Weights of a small audio captioner: log mel input.
Rows from block 9 of the audio encoder, named by matrix and row number. Rows with one number belong to one neuron. Each number is 128 + 24 x the weight over the matrix's rms, rounded and kept within 0 to 255. All counts start at 0. Numbers have three digits each.
# fc1: MLP up (encoder.blocks.9.mlp.fc1.weight, 1536x384), inputs 0-63
# fc2: MLP down (encoder.blocks.9.mlp.fc2.weight, 384x1536, transposed), outputs 0-63
fc1.1045:101145131127103127113096140123140151118127139171143136164127114079174114142113126173119111126141129154151125093095134135132176143100135113127149120121170156109119128129117118117115121103131105
fc1.1046:194136100118106100113085120161124141145114119114141150150082094121123146125132102086160118125094141110097116137156105117145138137156159120127125113170115139145156100143116122086082128145161127
fc1.1047:112080089128142092108100123091115132098095155120094081109123160100178085145157127090168102117133150129138140132136124138109154127090116104136112134120100175092135132117114122147140134181118149
fc1.1048:119096113192125127143144201115160104152111067120161102062116106156112138186140163138157071114146139170120093109115225090139148139137145161150114190148064146112127127100140145126111159122133100
fc1.1049:146165073098108143149095108151112128117132154136104141131122108138121109157131172096126120122131154122166126150122087128117118121153143117135112133127144117160107105084126114099151130120125139
fc1.1050:131135111112130149141119149133118153144152143142132141125124139139140107127109114138119115136146151140115151135136115150093113122144131131103126147131130128143120124122143119128114140120145146
fc1.1051:140187157090154152159100154133114091098181154094135126148169134142133134109101128129114154078202119120138091169102134118166127191185091133123113107151114170124082149125160128091142099127139115
fc1.1052:137077166170215126126161145103097139151152131145056077142134166171094136072164129129164154049150125136130155182196163159171052139119111141150138125142130042124070174152115081141102140077139059
fc1.1053:152138130118126150146151087198114151156140100138134189132138096137151147120090108181205113149108135122115121141094139099116154120177138174103089122161131125136105170098127169137136161116111163
fc1.1054:116118135094120127158098133144119141144105112126148130152119120139129110116106141121136103116164127089144095150112073138139116114104144144142096167134100153121138115102123116124139140104127131
fc1.1055:122129118144133127123134154126149139207155182135166126152161152166106141157154151091153145155109141114125134092096136152088151130118172100120154135127129159127130141128135126148150138097144112
fc1.1056:116095099148178123108148107147088125148188170127100122150117110132144130092138117150127119083155080148135068155075151133140146072103140117098093148143115165168118095102160126145149082098129113
fc1.1057:150126151184167118124114112157093111128126095148160108151124166080103086106063131092110105088111176158142170154135110144124125148114137114094101150098129112099070165148099136111130094135095099
fc1.1058:105109129116142147162160132139158117170147139168136098116113120155096118071102139124128109118121133136144163158095139118161124128105133091147112081152130163106161119124140150120132129116122151
fc1.1059:127070109146103123076140133115126127140109112147076124146098156130112118126106131096128142105118139110156115129166106115105128141103151158096114073157116139118148112159106135132122158127111151
fc1.1060:099105073111115135117133139125144103094141128111131145123129130123081107215121102111125154104113106150132101138151140158159119123126119140150120142111108127117100140113092156151108139160115120
fc1.1061:116124095136117132115119165172104147181127128147127155157158141129105144157102129165154129111158121115140131106103096148101107084088144104138121083154124127118098092131120128049155103098154129
fc1.1062:139134110156179116134156146084111176127131147131131127130115146119127127140087122066114159137141126086070129136148102130123105128125096148118136159109162149114127172130140075153153123144107119
fc1.1063:084146102114159144138134145114135109136122161127160149115121066125156164077109074112161096097157139149137137137106125182141170109146125146128133142120063133129135085117138104159130106119121112
fc1.1064:131116115139129133128135143105148114121115130119155136149136131114127124124141119133137143129138127140124135131145126126117151125129115136107119136126120133129129131122131128138153127111140132
fc1.1065:132130150150143135162118139112118127115120113113073132123147137122110112106152110150146151121123106173093154127116124143129116136100093132146126118092125135136151133108088106110117148111145141
fc2.1045:086149118165145124115136133108123121131136144111163155132135111113104158136136120122118133136100091145118142125158086116132133111115136118105102151116133120101125162118098138087098095139138146
fc2.1046:144117128142118119159150125094118075093153082124151141079103155147081095133147149104134093137127127111129110143143131113133123125141168151132103050139119165110127132149122127135122108145157128
fc2.1047:112124156114112092102130077097163133080124100135134103111115102106108129084116110141121099097116115159131122120149149118151135088097123084083178087154144158134152141161128124175125107076159155
fc2.1048:073091181113091155165059131174116148135114161133174144162084135104129127101060120113140091061157126110177088147107168091147132130121128172129138151065092161122097102096165175136180136170094136
fc2.1049:104161133115127148150065160117109141140101091163156108163127089091121130160161087159173134137135118110134153153107140131145123124103134118118133103128135131150118129095144136130125118142111116
fc2.1050:146114149122148159116126098142109136135134152156131123119130137148124133140123134128152108109133149117103124123129125125111143149108120129125133112127121125134116112132121141100132131116128165
fc2.1051:162139110096138115071148133152138097099084101118122078102150158132086174064135050178102124130069196078149137136170133095124122111167128125126079121167106060099169116075097105085118134091109148
fc2.1052:131119152131194142160183126149094120108157147104131134153119097109145123159096135126101102137146129095133128162164179117107115098110131162083155142146112132094126147094090149109156158166068141
fc2.1053:144170093126129126095147124147142177178126097161082118097129147170116114127122161122120152098176149133105173094125170121128108114168102097100100121090164160144117138115137145146116179152165080
fc2.1054:131113127145111175169106115122125107124101127144151109132164119083146170141121146122132124119128115147154138131116121151130167151126143080090159135114136122158111155144145139174119108151126090
fc2.1055:142143144125135114134159145100118126155118102148137102117133110104143112125146161137122123130134162104105101095159133147134170099112087144126139116145131137120109133130097133103112076127131116
fc2.1056:134144164131145165144094120150135093188122150146143128157174147138100128137103144125130142130119119091149113123119096083077091125145100099075105125094181120119151150140151126101149141145096119
fc2.1057:148151173102134110177152110122165146129137145095103127127132125164132145159102168075120119119145147145118165110125140098116174159151132191073142144112139138122155119135168113131156120182094152
fc2.1058:128081179153128131164151109117118164163135070124117118157151144138110127102142149138113132165097115151119152154154120105114113117084122099114095100123184168128166129150072133088121133172185091
fc2.1059:090142103086128132140095149153116159124162153108161109114142127158111122159107098150140107131131153127157150090125136123106175112136116129120126142134111137103147124125163121110113135171093172
fc2.1060:138164140098139110095109121132094128092122116084119172126115154119118130128135143157086121149139112130137112120160150153138115143114114119120144118101097139106122169129120124135093132131155147
fc2.1061:050134175101087108085132132108154103148152077129147089137108165104120131119123106165175153136126176124144177118077162118162154104124171144121134093120146142123170107145106134098126130168116105
fc2.1062:120127104129113136144120123115144138152144130135151131129088133128134096139130108142126099118169108134169107149108132096129135112099136148164127124152131159137099137124112096145146114133136099
fc2.1063:100119136113117092150138092132140129115139126075128112117096119154153124135133154124107113153113111145116137123112069113142137134137077148089128115116044098124143099117088135119165140131101117
fc2.1064:139135141147138161123135120130142116119116152112131145117147122115139096133125135115120142119118154120133130160165153121144129140128122110125130117133120111107114128103124131119137134123127135
fc2.1065:144145150145146119136155114114088125182127121151148133147129134153099108161098063135106120107161152099139184155144110134121125135133106154151119172134122114132158159151132104096115065132146102